python train.py --arch="conformer" --model="multi-label audio tagger" --dataset="synthesised imitations of 52 everyday sounds, one a clip" --train_examples=39062 --n_mels=64 --hop_length=160 --input="log_mel" --spec_augment=true --win_length=512 --norm="rmsnorm" --activation="quick_gelu" --mlp_ratio=6 --head_dim=64 --fused_qkv=true --qk_norm=false --layer_scale_init=0.01 --dropout=0.05 --inner_norm=false --subsampling=2 --layers=10 --width=128 --positions="learned" --kernel_size=9 --num_labels=68 --init="trunc_normal_002" --residual_init="none" --optimizer="muon" --muon_scale="match_rms_adamw" --lr=0.0071 --momentum=0.98 --nesterov=true --orthogonalizer="newton_schulz_5" --adamw_lr_other_params=0.00093 --grad_clip=3.0 --steps=20100 --batch_size=64 --epochs=32.9 --lr_schedule="cosine_restarts" --final_lr_fraction=0.1 --warmup_steps=600 --weight_decay=0.01 --adamw_weight_decay_other_params=0.05
Rows from block 7 of a small multi-label audio tagger, named by matrix and row number. Rows with one number belong to one neuron. Each number is 500 + 25 x the weight over its row's rms, rounded and kept within 0 to 999. All counts start at 0. Numbers have three digits each.
After each neuron's rows are labels from the 100 clips, of 14976, where the neuron reaches its highest value: "strongest on" is what is common among them. Only what is clearly more common there than usual is listed. The data: synthesised imitations of 52 everyday sounds, one a clip. In brackets: how many of the 100.
# fc1: first MLP up (model.blocks.7.ff1.fc1.weight, 768x128), inputs 64-127
# fc2: first MLP down (model.blocks.7.ff1.fc2.weight, 128x768, transposed), outputs 64-127

fc1.265:490505488514466490473510545509551578519479519476494460498476470530533547509491512493583490508470476487513474512467518540507459478527496513513479506504487491488520527523466532494524531504468532
fc2.265:472470532502509543512510523476534503502492532530535514520488533496490493533525479467462527534476537523490512468464512500518471535517525491512487495483473506446511528563504456478418489477478496
strongest on: quiet level (93); signals (39); beeping (38)

fc1.452:532486485564478521471471455541515505510465486523481500469445522459500484514491475446494457564472504473500519494523502478520514462515511502497475482501477503444515500506524547489509541513510506
fc2.452:536455454466484533520496546534547492510472504542516490509486492515505486534509475508491499471491521478518508503538504538490489514514521497534541502549479497496469551472493488487445501492458482
strongest on: siren (57); signals (57)

fc1.94:502485481515499480476503494508521517492524460484476480508517476449500551466494452500515485469437501492480470468530443540481509505497510511515471444410505531475522497472517507478506480482504459
fc2.94:485465524479543506512496518454513503549471515530504481458514502562529495495471519458484537521456500478521552507496501510462496497471516509534523516491499515524494489526531502501465503473534513
strongest on: drum roll (41); music (41)

fc1.549:499517533518497532477508516489480472503494496546493523480492455453498526534484492522530514490503533460464493514514510491528467530557509537479466462495514532525492537528510465512465498465496504
fc2.549:502504533524514540512482508469501492509520490515523442528451506520495567496483476497520515506493505455486534498498513510526504475507506514470514527473506499517488492491516492483522432463529480
strongest on: ball bouncing (34); mains hum (32)

fc1.577:480507448521518519507476507486530501471503479513504533479490523498516464462464484496496480501542473527517471467499487505483461471509500469476492510496528499506512524535502455495498489551484487
fc2.577:463470515492466480536534513530521509479454495491501474512486518512512491481488493501524485467551496461533512542521512559502467492458511522483471485488510513504468478494525506533494469471484456
strongest on: thin (high-pass) (58); people (48)

fc1.212:486470476479536538490462523531488500492465489478483512485490475524461492454518508496494493481490478484514503479531542523517498445516535538506482500466498457506491462495519461513508530501456519
fc2.212:509515567510529507463501511533488486486485497548507499502466467570506496498523459513537523516494492480495498499476459521503519515486468485507548521462474510492471491490482513480523505534510492
strongest on: helicopter (26)

fc1.65:482468506551492528542526493501483488513513518517447484453528532551500483519494510498537543490537497456494493464465525489502534496527509514467502504539492511482504504531514504462533498530500511
fc2.65:500490508528518467499479467508520473518527520527529494548503498525504514504504487511553502502463531494494497527541510506523516468472482524527467491526576496515492486525506496482508483499464485
strongest on: crickets (44); animals (44); rumble (33)

fc1.744:522459497532519542489480462489481524497456504504486497482471498522515531497507501485535512486500517469482532532497504464511489498492489455502517536502505496504482485502538515555468498509543537
fc2.744:519569482483500499498467544505501492502512422529525535495510492548508480495513467515450501506492465484505505488500496517502479488475507490477511520494512521521488514496480506515471523482501482
strongest on: snoring (65); people (65)

fc1.646:469531478485466547448464519513525487514495512515491527504468461466515487485445490482523508500541490492486481532507483514570520500521497526485458476533475488545531495512488491460506474525474515
fc2.646:467513478505489493520516480496492539522513509481515526541506471542521491482489493476465479511459491486508485516462492495527503493508527474524500451479498489465514500467513533484469455517492522
strongest on: thin (high-pass) (31); car passing (26)

fc1.101:483448501536471477508488470478499491512490496504474488486501505485488570482513488503513532458481459510503479488502547558479468486549510472502491481518500483508498456538519493462413506572497497
fc2.101:518486491467495488516503472537510481529505485501492523530491524511516500490437492499512528471479476481443505509473473524550516474459455463524514487480490486501497547509479503502498446454486465
strongest on: animals (48); bird chirping (40)

fc1.63:507461499498503528508527530543506509507495504481476496471491493493526487501481485494457513490520525484514540473524515539524506517525475560465503476557493506469483499480507476468563470478513502
fc2.63:525492506489473494477494469509490453480462508527470534508449490514456527483544483524496461473555500481521501494473483474526519505521479490469520491471528467488513518486454530473470471477484495
strongest on: people (70); chatter (38); speech (26)

fc1.24:457515466509492483477464503520446503483490497527452506509494506493507523524501544471548456488529495519497516468469516510508484470491483500465498472499506468486497493497520486485458465525474512
fc2.24:513457488516511492467485489520498530512513481515522503506489523498472455498465494477486508490479570492459504506523560495507531485499522570521529527478495512485531482482463477496483487484486459
strongest on: signals (42); people (37); whistle (36)

fc1.201:522494484522466504486453508456486477509531475471470483464480507502559545517447510466470520510497472547483513465503492492473516485525506479458435498516510491468540429529482520520483512525510496
fc2.201:491520453495491481500501485506495513542551520518536514518446478557487497490504489529486536505503552478482515490468536508553459486476477481494493523495524508513486482512470534517497474526475534
strongest on: reverberation (86); text has "room" (86); text has "reverberant" (86); quiet level (85)

fc1.721:476536514496513526534520511477532527500480468494484506482500513514469508470480511463520475440491481507484492482525513539480512506512503511490479541508475468537518474478519509483496504492496458
fc2.721:494504482472560447506520516526519497553539469480535471458511513465526492495469557486503496505469530500494491485491515532496467510502497466544500540515533521467568478500525487482494525554497480
strongest on: quiet level (78); rumble (63)

fc1.400:520480521536540554491485474550504541504481513511502491471476541524495491493483489485480496545511485519509488545500534496484505485487512513500514488495530537547495467512524492447471525522484543
fc2.400:449526512486507495507534486500530528520530511490535489536493464534506521510520493501518528493482507519466488487506512488518478526494487559503462514436515525476519475502491490495568532503490501
strongest on: nature (83); fire crackling (72)

fc1.419:488460491523506505515507456485467483457470516492492504501522478454492496514494515528519497474466455472534465475474471485491483479483536510509468509518464469494482505469525483525534455569540488
fc2.419:492488515514471521492513479525456510460492503543487458450523511498503463518492476516549511478541518539484486505518525459512469509515466523513457505516486516503505486484450473483574524494522517
strongest on: phone ringing (45); footsteps (37)

fc1.463:502489513511489494525447512476505480454475514424486462448493478521529531475510513491517503494465507472472484502518470506480492496506513529480521531530505508470437471512508522528504522522453545
fc2.463:507452498517523505506531498491505517484525500547501535462495512494522463498561494533502468503455464520476478513479489498523522537520512528454484493513520493504522482512522472480512497492533499
strongest on: quiet level (95); reverberation (82); text has "room" (82); text has "reverberant" (82)

fc1.371:523505480562497546535499495510479484476503520482508495521487484526485454481507514529537468506498518458502490475518526506473552507509403537503491513513489501510489477511518477469509501488513502
fc2.371:528482482490551502523470469475475501507488542493538533537493491530513502502471482517535495535519465459519498515455469504525496478522459496548488486483486524512485508528561503509514489532547512
strongest on: people (72); chatter (38); speech (28)

fc1.633:532487567552586503489482510491550475463495497486474497484502462510538506490443494501540524514507483511464486478510509461489491467497478486488517493472539500494514471531532548520512511501494493
fc2.633:454515545495544487450485503515474472503520476503543491513533515503521519560481504489478495498485465452508478468489499460489465526474554518502500495485516470461486514528482475515497503486568439
strongest on: quiet level (80); nature (32)

fc1.381:476485420518476505526496488499499515511517507515467451474510509486482492499481512508525554496523482483491512494478514482510503541512578488493468530529505507499519538531505531518517519493467506
fc2.381:469450511546539512480536524521440541514489475523472503491474506469490472449500501500531480527445502521498520505507497482491498518496517560504499489492496482463538493503557513479521520467492495
strongest on: siren (36); signals (36); muffled (low-pass) (36)

fc1.391:514512516520458498453535512471507499500463507468523479457518513528480509509465514443514494508527461474488534517523509509494451454483502486457500452477478509531504518509484470492489505496493515
fc2.391:514494452540508485485504512463523454537508535534488499556544486484448471486514498494457554494460566498510499504491456476513515554484508494505489483464489506494476479507478509470468545496538496
strongest on: mains hum (60); group: people (53); speech (27)

fc1.102:483486519517509518496460515552503499482513484487512503495495502493492529488504510480494530504513455506531512460534496511434513501541511510508490458465507492522459510503469536445491492535443531
fc2.102:527476479513493495502450487472486498538526536514497455550520520503519494539456531526556483495499492528463534528462466509494494527457498503469468544521530519471509496502485473529494489479531495
strongest on: nature (45); white noise (40); thunder (33)

fc1.256:502468530525545488505528488488464503513520526452487511516527469526474510512485503498515497494494458456530449535484467501443522520528475510482490459497496543539489526481499483510516547497488510
fc2.256:481474480495527503518502547470510509491469518516529515536504487532497494497503541531474523530505544484479492483504532507465524547511515528492478479488441489484476519530493513487481492516513512
strongest on: thin (high-pass) (37); coin spinning (32)

fc1.230:477495458506529500515409527459496498485529469508487527483515497495512501478481488547487495571535465483478476471457455520479456502518523485515537523493472465539472513497518464513509525491482467
fc2.230:485503554502512487534503467528504471490494509522482470503480484476496507500509479529514567475504532474512535499470530513503524529514480534482457499500521510549475492488494484492524497473491482
strongest on: household (58); typing (42)

fc1.538:516488507466468523509490508498497528478541463526503526520472494495479548494464478483471497545461534483496515493502489506521457529520452498506499531490490499485454499513559485517530480511487469
fc2.538:514491519512504542512512521459496519546490525478479506493522494495477494461476464502538530474487464508467477488494512520517518533498521522531492459473528511449527553532479465519497506500537484
strongest on: helicopter (80); machines and effects (80)

fc1.275:555492484525528488500477477483506504447516492509469512500474471536542512473487492530484494489559544463508465469467486483486517489519531538478501488460490529544448513531467520544550516486502509
fc2.275:488472518497508512514501465514517478498498509485533499504463530518503512523511513495519535485475493484525489475502454479554537493464509529524443538515530477502509478504480491483514530566527471
strongest on: nature (46); stream (42)

fc1.632:504509467523488503482458511484466471530505528491497509495501462561487526481469521508503468486494468482491468483498500525506500457495514503497491504489459516518506459488546473525471498538484523
fc2.632:481515491544494482514463485462540520527549474489482489509539510501521478534528520490535510500536459478476469550498512506484514451506533508479509469505512505476515447507459540525486464481499499
strongest on: crickets (49); animals (49)

fc1.308:512520506477535541497514538533517505476509501545507511472580491517502498484485511499528491520485519477469494485481510457558514493552503499460486462498509499500495481536516499487477502465453520
fc2.308:485468529463453507497488505484515534522472496509465469518523510514500480517486494501509533489553500551476502488472499495465478444505469519485461528499513500489547522495481531476492494529523507
strongest on: reverberation (90); text has "room" (90); text has "reverberant" (90); group: machines and effects (44)

fc1.29:514487507472495501492449492499513469468512483465462488541535542508510487520497522486507469467522475521478495513542527451531492444555513521525477507461477480508489494501496506480523485514465502
fc2.29:446520497503507490533506517497511511517476492472523461527502523491487479488496521506522500488476520489523489533491496502468493489486500529469509492487486512472485492470515496522509521522545541
strongest on: pink noise (76); clipping (30); text has "clipped" (30)

fc1.512:477524474541482447494514507476473511535534529537473490454466498479481521504513524490522523494483471468506517488503473519491473511505484512474469468441499475460488472549480473470504503545480492
fc2.512:510487505471499513521517507487517510519551439467504476480502537475491498502493506548498495489490526514508521490476495521447492492452488507495510452493508551508511502495486503493457533500551504
strongest on: household (73); glass breaking (69)

fc1.301:498520513560517527506535504524465506504440476518521532471491514518470505508468504457512526495491502495497524501473510517498480481466490474502545459501477515481493516498495487493519500465467469
fc2.301:464470465494475468496510493506519507501521489489485520527457491518487499530473486457479503493477520458512513539582514480519522507509509517497532517545542513461509527520481459456492488511549491
strongest on: rumble (38); mains hum (31)

fc1.415:499495540511533484510528471473475487513492483552497523478506462527494509495527486481575464504494496484493475492506532470485488460503494502491481520454494511513472456498450526539502506531529471
fc2.415:512473559479488528487527541492489466450474489507540552481515475525523525484498541528486495524484498507485502506501489481514549494519523541496520490535498478493482487523508515497524488489517511
strongest on: snoring (67); people (67); engine (30)

fc1.71:493520503506535464490469503514500477495537508530450478500489477504498476479525541468461423487488454504480536512496470492495538479499491517516480472511497490499520478504547468447509482538519477
fc2.71:504504522519509506503494480494438466467493519520515501551510510514511535540512523514505481496499521491523500531569471484498518470497448526506473489491497483478477523544469524490470526499515501
strongest on: signals (49); siren (36); white noise (34)

fc1.226:516471461538479479479438501490503518496477517476493518482487476489515480506493503470479505452484531501534500512500505485479550471500528490479488502527474487490453436524487477506524436523492519
fc2.226:483477479520492489512508516476497470479558526486484495515515532469540526505555498445519447521528516522513475509485530505486498500495470537553508516488525512500510498536536525497554466516476573
strongest on: nature (44); stream (33)

fc1.214:524525476537507551482514501494515542510505474476493479480517468521485500480464510518478466426506537507540494498492459467488503514497486490507483490500461568453493504495506562479475541532501508
fc2.214:452498479533476465437457481519487496493486499502533434518458497521498507477485480485503451453557514479523501517495490535506452479470492475489494480531514534482520507500513522482468456504538537
strongest on: animals (38); fly buzzing (32)

fc1.322:488526515491480518483499484507495458521509478500486489497498490502472515525507534548492525501515480486492461498480568475487481448540556550462499509497489470468476518514509485472512479524470531
fc2.322:517525521515499480495493543488485497514519536507503491500460535483480457483476492521505549502544463474485510491513518476491533523501514482510535440473503477492511511533503498518496516501517466
strongest on: people (43); chatter (35); crickets (25)

fc1.445:518491497502514536497498462495495508506519508502468496488492490496515445550467488467476475544542479491518518465508494440502543487529505471480507539484522486537490507504515543487490488492523504
fc2.445:484452531511514488467490514485469488500507522567450555482511523516508507515494488527502512465499517503495495473494441484496517517468531522484506521519468485485488518504512470483484479492550487
strongest on: fire crackling (39); nature (39)

fc1.8:486481551459506456498481469477498513531509507495466485528500500484461467451496507486505492512496494492509505521496517511515500422512453468479550450507518483503513535532496520514493494517466475
fc2.8:483493509510485498474518524482522505562505487502495514514487509503542474544474498505515495516483524492488466516566491488497490498504520515453464531481508538476470508491536472487475506454540505
strongest on: people (59); mains hum (54); applause (36)

fc1.589:511431471503491501458500506498452483506486515503463517489492454482483525547509512515499518544507533504455501513494493508495506509506494494489468533530514489516544503516470489475479469490497494
fc2.589:462453506464526474501470556502534481512469475464490526527493491542498492445528476481514509545504483519473485537524540509548542494473527468518500518480513543493530507505476504506486490468508471
strongest on: white noise (50); people (48); speech (28)

fc1.550:551442491525500506514460518480529485521524504521473496470476486529542497473490497481458470502549524523497516510488529511513503511522485494484560507525505483504524543536486461532535458489496506
fc2.550:486550503506518469469516473480504424526526494494515500468495531471479530472490479467488517464469482494542524484465494492506488503501531497500507525510543501524472493500498525497469510518521529
strongest on: laser zap (72); machines and effects (72)

fc1.591:507520432551525455509517532482511518453501494526487480485521507508491495500506521511524483485500447481517502512486497467485498472496502499460489442500483532510524508507494488535499530462529479
fc2.591:479480467466535557533479506522462491499484506514493512522493537517475463472521520516496497482501496504483433506508515497477473475514534481507502514511498500500498498526513510482497513545451504
strongest on: signals (29)

fc1.113:558485468512519492519503481511482493498474487541466512478510474549494513492444504487490507525485436450492520536529488451464526462547494513518538528508498536458517473513485476477462478518489540
fc2.113:493558509461501524498524485517544495480474493489543535496451515469484482531519511526438504448541561477522514510499461574488509504479518472501503483477519463492487530462543515492475498510503482
strongest on: white noise (44); signals (35)

fc1.320:492466492541516540498488519494503493493483501468515503467526500512494496496459456485513511503490456522502514520526457466494470473546488493498434490447490551543462456495488511479534517515501519
fc2.320:483544489523445475519478533497479523525469475498487447512477488454513523522495489503553487521519514479526521470516518497479495508580453495528502463513504524480482509479486513522484498552480499
strongest on: mains hum (99)

fc1.314:516472496513531552492480478517467512517504512502484537513492506475460473565468484494492494475536464523494494505479511471461498522536482512487514481524488550501507515509509454528544520504479496
fc2.314:507476520461527504488480514483551511510558480495563480531485473519493497485494492494485553500479555485519498488499514508485502482467496441512498476522512519468518518455489510508504481504495489
strongest on: animals (56)

fc1.11:497503483515502492520472529509512502482496493544515474498533500489483489511523513455472460512472516497540504473455522498474468502512501508471457501445431501492492523485500494450535491485519500
fc2.11:467457522523494513520490479493480478483570479436528485518502539466508509496536496483538496503517504466481515503529520516492503509496527528561479498512494548501482524484475524510478537487486519
strongest on: people (78); speech (58); thin (high-pass) (40)

fc1.473:513518470504489483479503503488500487525504487487506553516481490505504529489453484494492492502511485451522517475520494480474532451511488502463492455486524508552484541473484471490409529486471557
fc2.473:507484515472476531553509504513455463544486468517471461534509495500489480510470523546484458510465464519471499486501501499504513518456495534475503526518511494505458461492498519514507532447479490
strongest on: siren (34); signals (34)

fc1.92:501456490522450492501523451415528499497519482483472492508473504512495504500490527482513476496526467486523510517512538456552473476546451501468514490514520490476479479516471498510550455486507515
fc2.92:494454493514494509459517499516505486503473513494496505488481535452472503479461498505528524532445504478505467497492487517547474510508546515500489514540475532519465498488565427519498488498526492
strongest on: pink noise (31)

fc1.74:485531493500465495483465498500501482495490458479502485467567528486532480497522519456511474505481501447491480475501521490505517479550526513531428550529505474500527476556520505475476540511505522
fc2.74:530506480504502479506493533524459519518515459491503531494518545521535495522501521479516495528528507533503511442518446485501480469465509514484508486495501460491494485487478501511506503424532515
strongest on: laser zap (91); machines and effects (91)

fc1.608:481489481537459517482450453496490501470489474541483480504491466492511495484512495501489470518492503466519537476567482472474457499473489505486472488503484479542513491544530481490509494478498449
fc2.608:477528489486485504506476521468492500488466518421469507496505499477503475504497507510526486476506496484518504480466504580503492468511519462509499435457529440480521503490545536540496498460471495
strongest on: fire crackling (67); nature (67)

fc1.479:491504519522532500492523523480466499484512487500497486472495479519506500478482475527506503519512491524521484538531472507429533502504503472502499505539461514512507485531467470468488481517485533
fc2.479:499481450523508505523509510489519496485437542482477486500479481493502495477515466495499494463478478501510449491462480532493501503528484469527495503514524485523507520532449518493558478460486475
strongest on: siren (86); signals (86)

fc1.735:506499485508522535472532499509450501504464489495510449454490513516481523512489479506531463509481506514534479501440498469496481465501550524494482496505518507449502487518504484487539511465473538
fc2.735:473500515480515511520524513490513477465510499540523467541499512487486492544485520497500525517502547522529501487506519503506495514493523474477466491452512484504518520540477504471493488480451480
strongest on: rumble (52); animals (38); crickets (37)

fc1.348:448503464513494545512468516496519440522500505531483510507490495539485499473483464489474519498476458519498504528503459503514496465513520470520473473486467497519516483488485501471520474537478499
fc2.348:497500461502476496436514512505505488469503505486471473506529476473493530500478516483554508520543472520480481511522512502463512483517571546525502508479474497530483507494535553540553475483494535
strongest on: household (46)

fc1.566:505485484517557520464501505531453504503466514511510446527480531518509466483466492457488466505494485463490468503472533524458489475499490515471470471506474503516508509488517446510466514509474480
fc2.566:513510506486515485466507487502477491470487500508515521507437457526504485452442495517524493516540516553524512494491519477496501475479519520485503488517501449510527512515517465496449501563484450
strongest on: quiet level (74); animals (34)

fc1.23:507465463525502485514479510539490502447476523543491446486484530501498524532486521468508483502444510498484445484506509463502514441500461505478520542488477525491473484498535480524500490499461516
fc2.23:501521463534504481547501474520467507502500570480522471502520481492492503492476521488533508498519531486503518453517512472573585505499479538513509488529468500535464499471484473516462476525490511
strongest on: reverberation (63); text has "room" (63); text has "reverberant" (63); muffled (low-pass) (38)

fc1.199:519529472536513465501509511472498508481492506541468458483481476473493460529505512522508448506506491478497479473499497503501476503525462542503479506537453465481442447484472530522501497472475472
fc2.199:504521490515515493469492536507525466525481506500499526490546467508527465496473496515466492493487523518513457468493492526447495552414490478519470477499473500485516525454516497500472510525542506
strongest on: nature (49); stream (34); thin (high-pass) (30)

fc1.446:471526484517500504532474470516454506547521487483455467516485493541507519473440525509470530514527480486509483529535509526500540508530517484465503485494530499494530540480521529550487516534473514
fc2.446:535517540521442500467506498545505468497517483501467525473482512489527490505481497523501504515535481534555506515458505505531490538540496467520483543478556505471498522533531528471511493465517516
strongest on: nature (56); fire crackling (29)

fc1.104:555523546521472505485474505474507483467509534508525463494498485516511476516486516466525500530491486508474503457472486496504492467515540511496501453463506529518580541482465529496517513482482508
fc2.104:515511492463517531512469428502543478529533457504508520485529480515495533511525512480480475468504434474482496530501473512480536486486522531484490475510524520525518491500533521522489510483479554
strongest on: white noise (66); clipping (34); text has "clipped" (34)

fc1.356:545471526503520521491466521534538471473470509543508487469496508515522526510463527496497517458495523509510489541469529478506459526529494511475475471473452525518498509487517472468494500522495476
fc2.356:468503472545515476493458512454511514527513529499518457517545516484513498501480458483512499478516494517471533501484535477491461483444525479491479553514487476539500496467522535509446492512525513
strongest on: rumble (64)

fc1.16:458495549512518502495496519446477460460465548532533478466491524488485513485518529477537484488496471488498488480502509506516524513551510520451471440495486539485526503537499515488520492506455473
fc2.16:504528493506537470488445492513521518507489460480504449530457512517464534518517487495520503510477514505520494526508543520535499494542508512478547484496492474493454503503483456521486486484466514
strongest on: reverberation (92); text has "room" (92); text has "reverberant" (92); machines and effects (62)

fc1.598:465457496480538507486505484449479482504496453479480483496502481467533480517518542481493480507526495491495459492473502468532539478503512499454508435488514440496521501454537521479533497505515450
fc2.598:482492494537473457492484510455496509516529517501478508532461493522483478503539483510486463505502479492481496505462498515557491552474505496493504538510514544530483496447493503506441553527519441
strongest on: thin (high-pass) (55); engine (29)

fc1.482:513518486466508558478500509524476503514468493522475483467518480490516494544459504498481535533498501498533506453495492508506502498542492517464492494488467487480509491525496521458487497505466557
fc2.482:481539475509520516502472501465505464544498515491530498591507490495511491496498475525489518472492519522502528438490470460495561509518523476498486507469485509465500491484527533497482501529507479
strongest on: signals (41); siren (37)

fc1.114:525504486480481506518553563499493445498448504487482473518465519511487479472486506515481489502487523484535556498512487497500446476505506491467461518496504530539515492552517450512467461483465505
fc2.114:477502488497476514552546503466533473526503493466541502518507493519495547501484503521477510535485507521505492515508488526466524497481501513532476476523505535538473520551505513501466503543481486
strongest on: rumble (37); signals (31); pink noise (30)

fc1.45:460526468513503494469502510542486512471526478506476492510498493500515533564518471496482455508488501481492520493507542488499515452520540477529439527532502504509471516504507536516524497510522503
fc2.45:513532528475526504509517459493531504533488496539470519528504487515515490540524521540505508490457515563471489504528496498435508493482506506489533516531505535510520528480511534491484501508504492
strongest on: music (39); melody (37); people (35)

fc1.680:461482480485503479480479553517546525493495478531455480492471469500526514510501514459472481498489498508514533462508506548519516494531523481469478551509567529493516496528530512459471465483488476
fc2.680:484536516551509492477473518541552486478528513490488449527486506509518516503519541544524468526518501508473500512523506502504504493467515465502488482525500481482470526506500507461494518477538473
strongest on: doorbell (27); frog croaking (25)

fc1.129:504456479490498536521455488489507482507558517472448512503504468473514494524479500501504519533507500484451454507460506534483514481541496517501497472499542483515487487534483484490507469471471468
fc2.129:469490480509491480515565503531481494542503511488506471494513533567476507484482489449542503523516462508508475510463526508502480479549507479528514486485481518480510500503450467530490452497489549
strongest on: people (82); chatter (52); white noise (30)

fc1.573:506479492509520491487510504470508491442503465479500469483468476517468473501497521477478435517505526494525522494476487502522521500535533463531531543533537540536458511522503473517507467509512492
fc2.573:525566475538526465490512537507481500484514488482504491494511525510460522472498495552505481473480491521530484477487489486533549518484493525537458529521486489496514522476524500534523482511530476
strongest on: household (40); typing (33)

fc1.650:474523530493511528516522485477528499465509459493500508530464498539499579489460502501551466550533505465501470507546478520525504505516505507555482509488512510524510477509480511487497495533461499
fc2.650:510495513548524515491548521499549510489534499519496510484555488493538519494466488525496461470463514518499521518490513518498506472514492480518516519484555508485484508486489493559501523559502430
strongest on: helicopter (31); typing (26)

fc1.682:477495509493512496569488524513449502499495511496457508503499514484465436483523506484482455483490505464497514506507487474531512468491471495500493493483487451516445509508529545469484486477474481
fc2.682:516481436525499471513549517526492510523457430482531500463501506511552497511487513438493545499493516540491489484457498490525479500539507484518524522479502519531527452499542500474509480471495477
strongest on: laser zap (26)

fc1.141:575511496507484514484523468448529486491491497466511508486474494494508447490514476473514501535522503442517526470514517516457536499489537513536517471512475488488503506492492540463500496532500473
fc2.141:513526508493498472534488528453485496520507476514490505526519491509510507524461415493474430505505442507494490487477459504520531490495492497486478486543540484527537491515507481468470495509504496
strongest on: signals (98); siren (97)

fc1.522:530513497498482506554495541541488483465484462501474475450486495491511546527530528477478494454481491497491466506516483498505496520531498478455541493497514480492463476514526467504488507487484536
fc2.522:502505570490505525527472503502492521483544501481484517485496523486506511489477481508463533475505506513492499493503528470494498504518448491452518463522521523504525488521478463459519479552536467
strongest on: laser zap (71); machines and effects (71)

fc1.282:487440509534517490515466486534492484512482498505510493521501505485509503522508496461514482522496532435519463474461481498496520486511459478498485471531511538498489512528496547475457509492430485
fc2.282:500489492478463541572465496487545514500549476521492456487529540512490464469505503487480551530467502484489511520527463457539501507509503511502496487476460486479472489524472502548479479496550492
strongest on: nature (45); stream (36); pink noise (29)

fc1.652:527498502537520496492496509508497525511490514546487478473506508525522492500494483504522491489480468446505544529533486480463508479519502487498485483475488485456501516508475479473527530507502421
fc2.652:508463483491499542532520502491529494491429503516516486500497493515519486461502509557492502487551496504471482512504554510553506487519576486494456511562532496487542506458467498517493477519513497
strongest on: siren (100); signals (100)

fc1.204:521470499555515489476517508507488484504473480490452445473564482498521437527483496461524521520512494479504505504509493513515493511502513515435529507539482490485544498508559482470495501484468506
fc2.204:471495507516503503470535540465491516508493484484536554534477480494479507517485518533492552552560529524462505532491497507475511493523501481527473524477495532476458522511522522500500521536505477
strongest on: machines and effects (62); sawing (60); mains hum (45)

fc1.440:513506528528505512519492512504507503471561516514495486498503507526523530500488467517543495513522530508463476490515505498525484517539521485500550448534509465449542513516466471496523505512524542
fc2.440:505566517513528526496459478517450462505509507494461529501512548517520526498511541524499455499535506550517511488515498474499491504511498520454494473489496509471508482515527533524494496476464484
strongest on: quiet level (61); people (48); speech (33)

fc1.321:503475559544487499530509528499486477481484501469502548500493493525525477463489497490503533471514521478491507475525515530492484447512519540534515443511495506502507497502480481470531496505518492
fc2.321:465542501465486522518479480461515479475494510475469465499517520495512518533509503462481502485465445452493469498487525489495518488520531537463533514467445516490486492506450460479458495458551519
strongest on: machines and effects (45); engine (43); people (42)